python train.py --image_size=48 --parallel_block=false --inner_norm=false --experts_per_token=1 --residual_init="scaled_by_depth" --beta2=0.99 --shampoo_beta=0.99 --epochs=3.6
Rows from block 11 of a small self-supervised image encoder, named by matrix and row number. Rows with one number within an expert belong to one neuron, the router's apart. Each number is 128 + 24 x the weight over its row's rms, rounded and kept within 0 to 255. All counts start at 0.
Before each expert's rows are labels from the 100 images, of 14976, where the router gives the expert most weight on average: "top examples" is what is common among them; "place" is the part of the image that holds the peak. Only what is clearly more common there than usual is listed. The data: abstract colour fields from 500 small random pattern networks. In brackets: how many of the 100.
# router: router (model.blocks.11.mlp.router.weight, 16x160, trained with AdamW), inputs 0-159
# gate: expert gate (model.blocks.11.mlp.gate, 16x160x160), inputs 0-159
# up: expert up (model.blocks.11.mlp.up, 16x160x160), inputs 0-159
# down: expert down (model.blocks.11.mlp.down, 16x160x160, transposed), outputs 0-159

# expert 2
top examples: mostly green (78); smooth (50); dark (44)
place: top centre (26)
router.2 [124 130 124  94 131 176 164  93 166 134 126 157 142  81 152 163 132 152 164  98 121 150 138 130 108 106 108 131 130 143  96  86 133 140 133 118  90 133 153 146 129 100 143 154  98 171 114 134  95 125 101 156 160 157 135 145 155 100  93 109 129 160 136 142 143 113 124 130 170  93 126 123 148 116 136 130  73 140 135 133 129 160 117 147 124 105 100  99 154  95 135 106  99 119  92 141 121 146 185 125  86 106 127 125 143 167 113 148  89 151 148 159 153 107 139 116 140 133 111 129 165 119 173  72 154  65 132 111 137 111  90 144 159 120 162 137 130 157 142 117 161  98 151 109 123 101 150 107  96 141 111 153 156 126 126 108 125 135 147 102]
gate.0 [155 126 167 132 103  99 101 142 112 151  95 131 137 114  93  81 127 109 104 121 151 117 139  96 102 164 159 104 113 115 127 115 135 134  75 141 134 165 117 114 121 105 141 111 156 120 109 127 139 103 152 120 131 106  97 144  82 150 137 146 142 140 162 130 120 106 125 110 106 120 162 113 144 128 143 106 162 107 154  97 132 107 155 152 131 107 111 128 116 136  82 142 166 131 153 139  69 141 134 175 128 145 146 122  71 142 160 133 107 139 169 115  81 143 104 169 150 132 126 118  90 124 174 164 126 154  95 117 151 116 122 142  87 126 103 163 127 158 111 168 101  88 125 143  82 119 113 140 140 175 158 134 147 147  90 112 116 117 107 170]
up.0 [120 130  86 144 195 106 117 126 175 132 142 164 139 136 190 161 154 104 135 184 106 110 116 135 143 161 131 125  91 127 123 195 154 105 118 122 142  89 141 122 101 114 100 149  86  97 102 119 164 147 151 128 131 122 126 117 128 115 121 100 115 110 102 147 130  90 139 122 107 137 157 157 132 101 101 150 143 101 113 154 122  99 107 123 138 145 139 114 117 141 153 154 107 140 119 107 117 121 101 110 151 129 126 127 137 136  80 165 130 101 111 123 138 110 145 164 138 122  84 144 141 129 140  94 110 109 156 159 121 111 121 125 148 192 134  89 140 125 107 115 115  95 119  88 163 121 206 103 101 144 157 112 136  99 122 146 157 133 124 105]
down.0 [ 98 140 170 147 153 122 100 126 144 186  94 136 149 122  90  81 137 136 127 136 166 120 136 106 122 118 200 137 132 120 153 121 141 130 122 123 127 117 152 165 181 131 154 121 104 128 109 135 131 121 122 113  76 128 108 132 107  92 155 143 103  92 193 127 119 130 137  86 149 127 149 109 124 127 141 103 111 131 132 121 128 119 111 116 125 130 150 156  68 108 160 145 144 128 104 149 148 167 135  79 129 174 120  76 121 146 134 130 131 147 168 151 134  93 142 155  88  94 132 113 134 171 134 105 136 111 105 117 108  80 100 150 109 102 121 130 111 155 133 136  58 114 131 130 111 129 131 139 133 121 112 111 177 149 123 117  88 139 153 137]
gate.1 [ 96 158 130 115 143 163 138 116  74 144 150  97 162 132 133 150 112 134 109 123 104 134 167 150 153 111 144 141  93 159 141 164 112 116 163 154 127 130 140  78 163 160 128 125 169 131 120 122 104 164 130  97 131 129 114 154 179 159 154 115 136 129  92 108 111 139 109 122 134 159 129 127 132 157 127 114 143 105 129 123 127 130 146  85 127 134 124 158 103  80 142 107 148 113  83 112 131 129 102  97 143 144 126  99 163 135 143 136 143 133  89 142 138  82 148 148  98 112 134 124 154 157  85 148 102 115 100 119 125 183 107 123 124 137 127 159 132  83 129  70 112 105  93 114 175 105 146 130 126  92 130 167  86 127 140 130 129  93 172 177]
up.1 [101 104 109 157 121 163 114 120 135 128 136 146 116 129 106 138 116 160 102 105 116 147 157 138 176 159 125 114 114  89 139 143 160 130 125 144 127  97 118 143 163 159 130 146 169 107 121  86 160 133 143 122 165 141 149 126 145 103 127  90 141  65 128 107 119 106 102 116 158 116 112  92 141 163 155 128 101 123 111  82 129 149 105  82 137 140 151 129  92 106 169 151 162 117  96 143 128 117 106 115 103 136 125 161 169 140 150 165 146 179 125 133 143  60 115 133 171 137  96 109 134 123 123 129  50 121  99 130 127 109 141 110 146 106 122 125 119 127 145 109 139 133 160 149 168 125 145  89  86  96 162 109 123  93 115 123 106 111 117 118]
down.1 [185 150 133 123 139 111 120 148  96 162 145 116 136 117 139 154 105 116 144 126  88 152 132 128 120 148 151 126 141 115 130 161 159 149 134 110 134 109 107  88 133 116 139 148 168 128 100 194 126 118 146 133 143  98 132 127 145 125 115 145 138 147 113 131 109 143 127 132 168 121 115 119 120 141  99 128 135 117 139 127 138 118  86  97 154  84 119 116 123 109 117 152 138 108 166 149 123 122  79 103 140  96 111 171 146 186 102 127 185 149 114 144  91  82  94 184 150 113 151 140 126 102  61 125  99  56 126 139 128  97 126 170 124 117 128  98 183 145 111 150 135 132 123 152 102 156 154 112 116  93 152 140 135 152 126 118 133 113 109 100]
gate.2 [148  90 127 175  71 146  92 162 140 131 149 112 140 116 159 128 121 156 130 143 138 137 102 137 104 102 110  97 140 147 149 129 115 193 124 159 143 116 146 116 118 112 135 143 181 151 105 117 155 104 113 134 122 158  85 156 120 145 105 156 109  79 114 143 121 118 151 159 174 117 128  84 144 115 154 159 156 162 127 121 100 128 114 168 136 141 129 152 138 123 120 139  95 109 107 155  91 133 127 159  66 146 138 162 124 150 126 136 138 144 103  89 134 114 141  92 129 157 114 118 158 112 148 117 126 113 152 150  87  92 117  75 110 112 105 141 150 111 169 102 177 121 141 143 107 114 127 112  84 110 145 161 134 113 114 105 153 142  93 106]
up.2 [ 88 133 137 163 161  83 115 106 149 115 118 127 173 180 129 130 168 125  82 173 126 115 102 115 128 122 146 122 109 158 128 130 108 129 114 125 114  69 154 133  83 124 110 135 120 122  88 166 139 149 188 149 102 121 126 134 112 148 127 105 115  85  68 143 155 125  95 153 103 143 136 121 115  96 109 152 152  98  98 140 130  95 101 124 110 158 146 129 115 164 152 107 119 140 138 142 159 157 105 149 156 118 118 108 104 133  85 106 146 135 136  91 127 128 112 110 109 122 151 127  72 120 139 100 111 136 138 125 128 123 183 146 187 133 115 141 164 157 138 147 141 113 112 105  95 178 146 122 144 152 137 112 134 121 133 109 116 159 103  94]
down.2 [113  92 130 137 131 128 186 150 140 105 120 126 160 126 134 162 156 121 144  91 112 137 101 130 116 102 138 154 129 139 110 112 121  40 149 128 107  99 183 120  84 149 145 140 103 140 161 161 121 123 130  93  83  93 109 169 165  87  99 142 117 150 142 103 137 110 123 177 137 124 144 144 123 127 150 126  82 123 193 123 101 148 130 124 136  98 111 132 149  77 163  94 118 146 130 151 139  94 107 130 166 118  95 115 130 161 151 133  86 165 153 135 123 154 160  86 149 135 102  96 144 104  97 111 131 118 140 152 153 124 104 127 111 138 138 156 146 144 142  84 134 117 108 114 160 126 128 146 143 110 106 153 134 122 142 125 136 111 125 132]
gate.3 [129 114 153 150 124 128  98 130 111  92 152 132 139 149 125 126 134 104 177  80 163 146 104 112 167 151 154 140 141 141  93 157 151  90 113 102 145 188  98 155 118 103 140  83 151 124  98 104 115 103 112  84 155 131 159 144 113 131 143 121 130  96 134 125 107 131 162 133 101 108 186 136 149 154  89 153 147 120 143  88 158 120 108 110 121 116 141 121 142 157 145 101 139 146 143 128 148  96 141 157 110 126 103 158 143 105 131  76 105 148 101 111 106 142  72 181 152 131 149  95 133 156 116 126 129 157  86 119 163 146 126 153 111 165 122  96 168 126 141 138 131  90 128 139  93 100 118 122 148 140 173 156 129 138 144 126 107 114 137 158]
up.3 [184 134 131 119 122 139 110 135 100 152 110 120 106 106 170 136 148  91 136 134 154 153 130 119 115 142 126 120  94 148 153 135 117 140  93  79 145 122 147  97 153 109 130 103  85 113 125 113 154 123 198 114 144 115 117 104 108 124 122 149 139 162 143 117 148 138 177  88  95 103 142 137 168 128 174 119 159  69 161 148 156 134 151 142 115  96 103 108 142 123 141 130 140 133 155  77 117 101 151 132 161 122 130 149 118 128 155 108 153 125 132 110 124 141 116 166 107 143 147 119 100 142 125 175 180 138 107 129 111 127 105 140 134 135 117 127  80 173 119 161 115 102  99 125 118 143  97 112  90 131 149 138 118 117 124 134 200 116 136 181]
down.3 [133 111 125 114 119 126  98 120  99  98 141  79 143 124  91 132 184 139 102 131 159 104 105 169 125 101 172 165 139 115 126 102 148 146 125 131 154 139 128 123 122 168 161 126 112 124 167 129  73 124 108 142 141 100 117  92 119 119  89 117  93 102 129 136 143 147 119 138 116 158  96 126 160 126 135 127 133 128 130 152  86 121 167 158 104 105 155 129 119 102 154 139 120 153  98 145 118 159 149 139 168 148 138 108 100 131 136 125 148  86 116 160 144 100 174 104 124 117 119 120 207 161 163 160 162 153 127 100  90 188 146 142 118 109 137 104 101 134  96  92 116 119 116 114 132 135  90 142 163 134 152  91 165 148 116 129 129 119 130 128]

# expert 5
top examples: smooth (90)
place: middle left (32)
router.5 [ 98 123  89  96 146 154 149 158 160 121 144 124  83  81 120 141  85 164 145 104 142 146 141 115 109 156 113 141 133 137  93 109 123 139 120 124  92  84 126 121 123 160 179 163 122 143 144 113  90 105  81 157 125 157 172 125 160  81  94 117  88 164 146 136 154 139  85 149 110 111 121  91 139 106 104 145  87 141 131 126 123 139 123 135 117  80  90  71 138 116 116 146 120 112 138 109 109 109 146 106 135  86 153  97 135 151  97 123  70 136 139 119 169 148 140 123 122 129 146 123 162 156 127 120 129 109 118 112 121 104 143 134 128  89 143 107  80 120 144 142 148 114 119 127 151 170 128 114 106  98 104 164 142  90 132 109 120 154 129 128]
gate.0 [157 120 105 153 114  93 106 158 132 127 122 134 193 140 136 113 134 143 173 102 138 139 108  91 150 102 151  82 112 127 127 100 187 131 130 106 160 104 140 155 119 128 113 112  89 135 131 146 135 108 138 131 147 168  99 119 112 142  93 134  66 143 156 100 161 104 108 133 113 142 152  99 143 112 146 142 135 128 103  94 134 139 171 161 116 182 133 149 119 122 129 104 141 138 144 111 145 122 156 138 107 101 123 150 133 152  80 136 114 108 142  85 101 131 115 154 173 155 127 124  96 134 155 115 114 109 120 150  90  84 107  96 139 123 118 165 164 102 152  81 149 135 154 189  91 105 122 110  93 135 145 128 146 104 136 118 133 147  97 125]
up.0 [ 95 112 158 113 181 161 140  80 119 108 141 161 116 110 142 128 116  88  91 167 122  98 158 153 100 133 126 165 119  99  72 172 100 105 144 117 117 149 122 132 103 144 125 134 143 105 122 141  89 148 145 121 111 124 142 107 111 110 155 124 164 124 122 139  85 112 139 116 109 113 111 151 132 126 133 105 110 100 134 169 135 138 107 127 127 109  93  66 149 130 152 117 116 152 133 114  94 108 133 134 154 114 147 108  95 136 156 131 108 181 163 177 126 131 129 108  76 122 144 156 117 141 163 138 149 128 131 115 174 169 127 156 113 146 122 116  82 149 137 184 104 117  78  92 167 128 133 140 140 135 133 144 110 143 120 168 110 101 134 152]
down.0 [173 124 131 141 152 131 124 150 123 127 167 150 100 159 158 127 133 105 104 160 102  85 133 117 146 104 186 123 106 166 127  97 124 156 102 132 146 152 147 155 153 107  86 111 113 134 103  98  88 110 105 146 161 145 163  97  85 109 138 150  93 163 127 122 155 161 146 165 138  96 123 105 195 161 135 125 120 134 131 110 172 125 135 151 158 118 126 118 139  97 125 151 158 158 143 126 124 145 141 144 156  83 141 154 140 157 104 133 151 120 113 112 168  83 123  77 123 141 117 123 120  91 136  99  87 105 124 132 122 125 153 111 127  97 112 119 116  89 140  89  70 126 120  86 120 119 131 134 105  91 116 141 128 140  93 116 153 142 123 139]
gate.1 [150 130 111  94 121 152 137  98 104 129 109 118 108 106 113 153 127 111 144 104 118 146 141 127 136 136 149 175 138 122 151 164 159 156 157 131 129 168 135 151 168 112 130  93 118 126 166 126 128 133 116 109 144  90 123 127 151 141 176 113 169 110 157 125  89 132 167 121 123 118 107 130 133 180 138 115 107 125 137 136 158 183 131  90 122  82 158 139 137 115 106 150 166 153  93  96 108 105 146  77 134 161  93 100 157  62 118 127 148 143 100 154 152 145 125 127  94 142 102 142 136 151 114 110 108 130  82 100 143 164 122 154  90 135 106 124 161 117 132 139  98 140  96 131 147 108 139  93 127  87  93 141  79 143 108 116 102 136 160 145]
up.1 [102 106 149 146 132 105  97 129 115 136 168  81 181 148 117 155  99 114  84 111 137 124  83 135 102 114  93 107 141 130 167 151 125 179 137  99 180 135 136 133 125 113 136 118 141  83 111 141 188 159 157 104 139 162 117 177 119 191 122 141 118 105 110  81  76 110 138 194 150 136  98 116 122 115 152  90 144 128 128 110 105 121 119 146 127 146  90 161 123 167 128 119 138 119 146 107 158 150 100 145  85 122 138 133 113 102 126 145 166 125 123 133 115 125 135 131 125 143 140 114 137  90 159 111 117 122 150 129  95 128 161 109 130 146 137 125 129 106 158 155 143 149 111 125 126 138 118  98 103 163 157  95 148 107 109 132 128 138  85 126]
down.1 [143 134 128 121 139  94 133 108  82 169 110 155  49 129 113 144 162  87 142 125 138 154 130 116 132 120  94 152 106 114 152 117 127 119 129  85 142  93 166 133 114 113 121 122 110 166 114 128  85 133 119 134 105 107 142 163 121  97 137 141 120 164 107 118 109  95 103 124 143 143 155 170 140 157 162 107  90 122  98 145 101 108 184 129 115 134 128 106 122 142 147 141  97 137 142 117 135 132 131 115 143 132 170 113 122 153 164  98 130 108 136 121  79 171 156  92 144 134 106 112 138 140 122  96 134 128 118 148 153 118 114 179 124 161 113 132 202 129 105 124 128 140 142 175 161 152 113 149 101  66  76 117 126 138 132 127 155 115 121 129]
gate.2 [178 101 121 137 141 137 104 125 145 131 136 142 127 181 172 176 121 137 126 145 114 128 119 159 141 160 122 151 130 162 113 105 131 133 135 115  82 168 128 128 128 113 130  92 128 126 140 119 178 125 201  93  89 151  94 117 148 134 166  82 133  90  82 152 139 124 154  96 120 121 162 142 112 138 146 137 150 133  97 118 151 114 144 129 117 160 117 122 141 129 142  88 102 166 135 109 135 137 108 128  87 157 146 111 137 127  97 108 170 109  99 132 125 123 100 157  93 130 112 141 143 131 129  99  84  92 131 114 137 143 123 136 122 172 119 104 150 195 122 132 133 116 103 100 118 132 112 132 105 114 172 142 105 159  56 116 105 117 123 134]
up.2 [102 112  97 143 173 170 126 128 163 159  77  83  89  90 119 126 142 129 122 130 110 124 108 129 110 132 154 117  86 110 136 140 135 118 150 126 156  96 158 117 143 126 131 132 143 140 130 141 127 151 125 108 106  96 129 178 169 106  88 112 124 116 105  95 144 169 130 157 106 131 104 130 120 130 101  97 126 122 102  85 113 169 144 113 119 150 146 150 116  84 152 161  88  86  74 173 112 152 136 163 161 124 123 135 148 149 115 164 119 128 118 125 129 145 158  83 123 130 101 175 135 122  95 109 149 105 107 139 121 129  99 139 131 152 145 128 131 100 139  84 130 128 123 115 183  85 138 135 106 100 168 127 144 120 194 118 128 109 120 137]
down.2 [111 148 121 148 163 147 130 145 134 118 136 169  90 114  89 152 139 124 162 117 104 121 106  85 120 140 138  96 131 125 162 122 103 126 116 155 112 137 118 103 101 140 138 124 159 138 160 149 185 145 141 100 126 143 110 166 139 121 154 152 133  64 157 136 145 132 139 123 126 142  98 122 161  77 114  97 124 111  96 127  65 115 131 184 120 146 113 146 100 130 125 138 138 162 107 145 144 110  62 100  94 128 142 109 141 155 153 115 138 153 111 128 157  69 160 117 105 109 120 173 140 108 121 168  92 131 127 152 160 139 135 126 195 118 158 125 135 103 114 112 114 108 139 113 125 154 154  84 142  88 131 133 129 126 106 151 140 101 111 128]
gate.3 [127 107  86  85 150 127 122 135 140 144 116 108 112 122  98 121 120  98 143 116 117 162 121 164  89 137 132 142 148 144 166 152 128 112 122  93 117 128 118 135 116 128 158  96 143 151 122 117 137 140 135  99 114 134 110 125 136 145 113 129 113 145 141 104 171  85 120 137 121 149 101 155  74 144 127 131 135  73  91 147 134 174 120 146  88 113 140 111 126 164  95 145 128  70 118 109  86 117  88 125 162 134  85 112 108 121 107 143 174 164 148 146 160 166 134 103 135 136 153 139 142 191 122 105 123 153 122 150 120 113 189 166 149 127 152  80 152 132 110 101  77 145 179 127 157 151 135 136 118 131 142 105 146 143 124 119  93 153 158 125]
up.3 [131 142 158 167 108 120 108 144 116 125 120 108 173 148 166 160 133 162 118 102 144 109 118 115 162 144 142 117 137 117 126 139 131 174 112 174 134 118 159 112 158 133 105 159 123 139 125 127 132 104 120 139 157 108 129 158 123 127 126 155 155 100 105 157  83 159 116 113 152  92 143  80 169 133 130 142 139 181 158  98 112  91 111 110 166 126 146 177 121 105 153 126 133 159 119 149 126 169 122 143  79 136 148 150 152 118 168 117 116 106  81 106 102  74  88 172 131  97 130 117 118  72 126 135 113  95 149 121 111 158  70 111 112 136 113 150 124 129 128 138 170 111  76 121 111  95 128 128 128 132 128 128 115 110 139 132 166 113 107 120]
down.3 [ 95 159 130 184 148 152 120 168 122 131 144 118 123 165 115 107 126 128 175 120 135 112 107  84 115 146 118 115  72 102 110 149 129 126 136  88 116 180 132 108 118 176 147 105 139 144 153 154 118 150 150 131 131 152 133 140 137 119 140 131 129  98 112  99 128 132  81 152 148 153 121  98 133 135 153  97 164 158 150  78 118  81 138 145 170  96  89  98 108 111 108 128 112 145 128  88 141  79 125 124 115 100 122 124 142 125 150 169 121 146  96 119 172 121 113 172 182  93 101 115 144 118 141 149 125 119 128 103 150 168 142 101 106 104 118 112 149 121 107 127 132 111 107 104 187 112 146 126  94 142 166 143 111 107 134 143 155 141 144 153]

# expert 8
top examples: mostly green (90)
place: top centre (34)
router.8 [105 145 119 105 144 126 139 148 111 140 104 177 112  89 129 140 139 117 155 115 136 190 130 137 121 123 114 171  96 148  97 120  77 106 159 124  99 105 104 109 100 125 167 175 107 112 154  87 145 122 100 132 166 144 164 102 149 138 117 135 150 136 155 126 140 126 101 143 136 101  65 152 116 153 122 165 100 132 130 115 119 144 109 128 135 153 121  95 140 100 119 111 116 140 121 100  97 127 177 104  94  83 117 134 108 160  75 131  86 104 131 128 156 179 125 119 122 126 152 142 139 152 133 123 140 112 124 102 132  78  88 153 129 106 141 122 124 148 138 163 124 133 120 104 134 149 148  98 106 122  94 148 148 116 140 199  98 147 103 108]
gate.6 [156 106 115 131 127 101 135 125 129  83 124 183 178 120 184 107 142 104 158 136 117 156 121 112 160  89 129 116 114 162 110 117 156 146 124  87 152 136 144 149  80 128 124 127 102  84 110 134 132 148 127 142 128 145 146  86 121 192  91 106  84 130 133  76 181 136 143 137 116 159 133 153 146 122 117 137 107 113 109 122 136 130 128 106 135 129  96 110 118 158 177  71 126 124 137 129 128  90 150 117  97 101 103 128 135 185  89 165  75 113 113  95 120 132 141 107 144 155 124 146 141 140 163 136 156 109 150 143 150 110 131 110 127 107 126 143 144 149 168 128 149 135 151 124  98 142 107 108 135 119 123 167 143 120 154 137  96 143  90 117]
up.6 [128 117 144 159 166  95  67 163 160 131 151 115 185 174 149 141 160 133 120 140 118 112  90 114 155 127 117 116 128 175 127 137  85 141 121 111 112  97 147 119 112 143 123 153 107 137 108 126 137 121 173 114 105 146 103 162 143 120 127 143 109 150  84 168 144 113  97 132  97 105 105 124 147  83 126 161 142 148 128 126 115  93 117 182  95 151 116 166 138 101  83 111  86 132 140  84 150 140 104 161 105 141 120 130 140 145  97 100 153 101 123 101 118 203 123 142 131 128 138 110 129 136 108  92  99 116 138 114  83 124 138 144 128 176 131 110 146 148 120 119 157 119 138 142 100 141 134 104 124 149 112 144 140 133 137 108 164 155  90 117]
down.6 [121 116 142 106 158 171 151 131 141 108 133 151 129 144  98 107 134 115 108 129  91 163 103 158 104  85  92 144 133 106 111  75 147 163 118 157 143 117  87 124 109 131 153 109 103  83 139 121  78  98 113 117 100 121 103 129 109 115 123 132 116 155 122 126 138 171  89 135 107 195 141 144 126 120 108 127 110 138 132 136 127 104 116  68 138 112  94 117 136 116 163 114 163 164 153 149  92 164 104 144 117 139 127 154 120 158 113 102 123  90 157 135 133 175 137 168 159 122 172 146 145 156 177 126 128 131 133 173 132  83 135 101 124 129 152  88 148 120 116  91 128 151 149 167 159 145 146 115 118 107 135 140 142 129 102  99 128 127 168 127]
gate.7 [142 164 145 126 127 117  93  93 129 171 131  96 120 121  95 158 123 117 105 112 130 142 147  99 117 163 139  99 113  91 145 134 148  96 104 144 169 129 110 116 165 150 138 120 126  68 119 149 140 164 127 126 126 101 141 182 168 142 182 132 128 137 114 119 106 116 129  70 147 148 144 133 151 128 121  92 150 120 142 164  87 121 154 114 169 135 113 148 108 149 158 138 143 148 119 147 126 179  85 124 149 100 149 102 131 126 174 145 108 116 148 130 114  82 115 168 146 109 111 129 110  83 123 132 125 153 135 134 168 142 103 126 132 150 135 149 129 127  92 143  93 100 128 152 163  97 132 187 155 142 117 129 113 156 124 127 108  63 115 122]
up.7 [118 126 149 146 161 124  81 140 146 160 119 136 129 146 121 148 125 141 131 140 129 145 122 118 117 178 153 156 145 105  95  72 136  55 132 109 125 114 116 114 138 134 121 133 109 126  92 133 185 145 148 132 121 124 135 188 109 151 136 132 116 149  91 147 114 121  96  73 116 129 140 153 136 145  70 154 136  94 134 103 131 109 124 127 113 128 118 137 168 111 115 126 119 151 171 121 160 161 130 142 134 123 114 119 136 127 120 124 106 105 143 130 124 146 143 189 141 126  89 132  93 146 114  87 106 164 128  85 165  94  94 144 147 171 139 120 128 136 102 156 120  75 113 133 102  56 152 177 129 161 139 124 120 151 131 139 141 123 106 108]
down.7 [127 140 138 131 115  90 137 125  94 125 114 157 166 132 107 115 134 114 119 179 141 141 107 118 167 124 168 120 166 119 149 122 126 119 128 123 121 151 154 113 124 119 134  99 173  79 126 157 155 112 133 102 154 142 127 117  70  71 150 147 114 133 129 163 150 141  96 125 148 112  85 135 149 171  86 113 126  96 166 118 191 152 110  86 102 109 106  82 148  91 152  80  74 143 120 136 116 151 138 133 134 132 163 141 141 171 161 143 100 138 117 122 132 112 102 129 129  64 132 132 114 138  96 130 108 128 135 158 129 114 127 146 143 154 146 141 146 136 148 116 159 150 129  96 139 134 137 113 125 103 161 127 142  98 152 182 156 100 130 112]
gate.8 [151 170 166 131 128 131 143 141 109 104 121 141 138 139 160 118 148 122 166 131 139 121 150  64 164 113  97 131  96 127  92 145 112 103 163 114 127 133 151 119 122 138 133 140  63  81  92 104  98 144 141 136 147 116 167 123 144 101 138 125 158 158 128 152 118 180 167 113 118  89 148 133 195 120 129 144 105 123 175 132 162 125 122 109 131 152 118 109 131 101 154  91  93 132 122  97 120 128 135  94 152 108 148 134 167 148 127 126  93 108 116 100 132 137 119 125 126 115 129 136 107 146 127 106 149 145 124 129 106 153  89 139 133 144  92 155  90 115 126 155 165 138  79 146 117 120 131 128 125 126  77 191 130 108 127 168 175 109 152 130]
up.8 [163 160 152 100 133 134 164 130  80 100 119 157 166 109 142  69 138 116 151 145 124 170 150 116 154  95  79 139 121 112 116 126  87  93 138 120 138 119 120  91 100 142 137 162  92 109 103  77 112 113 126 185 138 147 141  99 123 132 122 140 135 162 171 159 142 163 155 138 150 101 107 138 174 101 134 162  75 133 180 157 158 136 130 125 127 120 124 101 124 139 148  90 109 171 134 106 107 124 157 102 159 118 138 146 137 168 117 133 100 101 142 130 140 104 144 120 139 126 151 138 115 142 126 138 165 151 139 129 119 126 130 140 138 149 124 132  85  95 124 124 169 158 133 122 131 166 154 127 129 122  77 152 145 114 123 183 140  99 131 128]
down.8 [121 130  86 109 136 162  99 140 140 129 122 123 111 126 140  77  92 112 182 166  94 142 144 106 118 169 109 167 123 119 113 169 147 133 103 105 124 138 112 146  95 127 159 117 105  99 156  69 130 101 113 104  98 144 115 175 113 119 139 101 154 124 127 113 138 129 105 172 173 118 132 153 133 116 127 115 109 134 147 173 129 118 153 157 111 131 167 106 170 138 119  74 152 118  72  98 143 156 115 147 131  96  96 113  71 109 104 110 117 120 154 125 140 108 141 145 148 139 157 129 101 131 159 163 122 164 120 109 154 102 134 115 108 131 148  98 117 202 126 146 158 135 126 134 137 106 140 138 124 118 137  89 162 160 138 142 124 150 120 123]
gate.9 [152 169 150 133 115 151 104  77 122 124 117 104  84 134 138 127 132 105 128 128  99 136 169 104 155 155 143 121 101 139 161  92 159 106 132 134 114 130 155 101 159 147 136 106 130 137 117 124 138 160 167 102 112 103 118 138 182 169 165  85 128 124 115 129 134 134 112 132 114 127 111 105 143 161 156  93 116 139 111 153 140 135 154 147 111 160 121 141 128 101 114 114 133 118 100 141  99 165 126  84 131 166 143 121 176 103 127 143 145 149  78 131 195 122 148 165 143 105 112 125 134 135  79 135 126 176 100 118 137 166  93 149 124 147 128 173 139 108 143  95  90 118 121 111 143 103 135 119 114  89 143 165  88 135  83 111 127  97 127  86]
up.9 [101 153 128 140 137 138 123 130 177 154  78 161 127 103 138  95 157 157 126 149 134 153 101 122  87 151 158  97 152 121 139 146 126 128  70 150 111  83 118 129 106 125 133  95 135 103 151 130  97  91  88 164 158 107 118 128 125 126  97 149 102 130 185 109 114 109 150 131 180 139 126  87 135 153 151 135 142 151 164 134 108 132 133 101 136 111 145 111 100 126 156 164 106 135 146 145  96 160 125  97 118 149 145 125 144 128 103 119 125 110 156  93  56 146  80 120 118 157 113  85 129 104 119 140 148 144 118 190 118  91 143 116 138  92 110 120 122  91 101 177 118 118 134 143 113  99 136 153 144 140 121 106 115 151 101 127 108 133 125 120]
down.9 [170 153 119 141 126 121  77  82  49 152 131 138 125 139 118  98 148 126 119  93 162 132 119 178 126 137 199 127 144 155 102 150 124 143 150 111  98  90 144 113 182 127 141 119 123 149 107 141 145  97 173 115  98 107 149 109 121 135 150 139 125 140 117 151  99 122 128 136 108 134  83 103 152 129 126 136 151 130 139 129 143 149  88 123 138 139  87 132  87 128 111 108 135  82 143 158 141 139  98 113 131 118 128 113 155 133 138  98 142 101 106 149 154 163 166 106 101 145  99 146 139 125 113 163 155 124  81 149 108 108 100 126 107 139 128 121 112 136 122 140  69 175 163 108 155 152  94 148 144 108 101 100 126 127 136 157 112 138 146 145]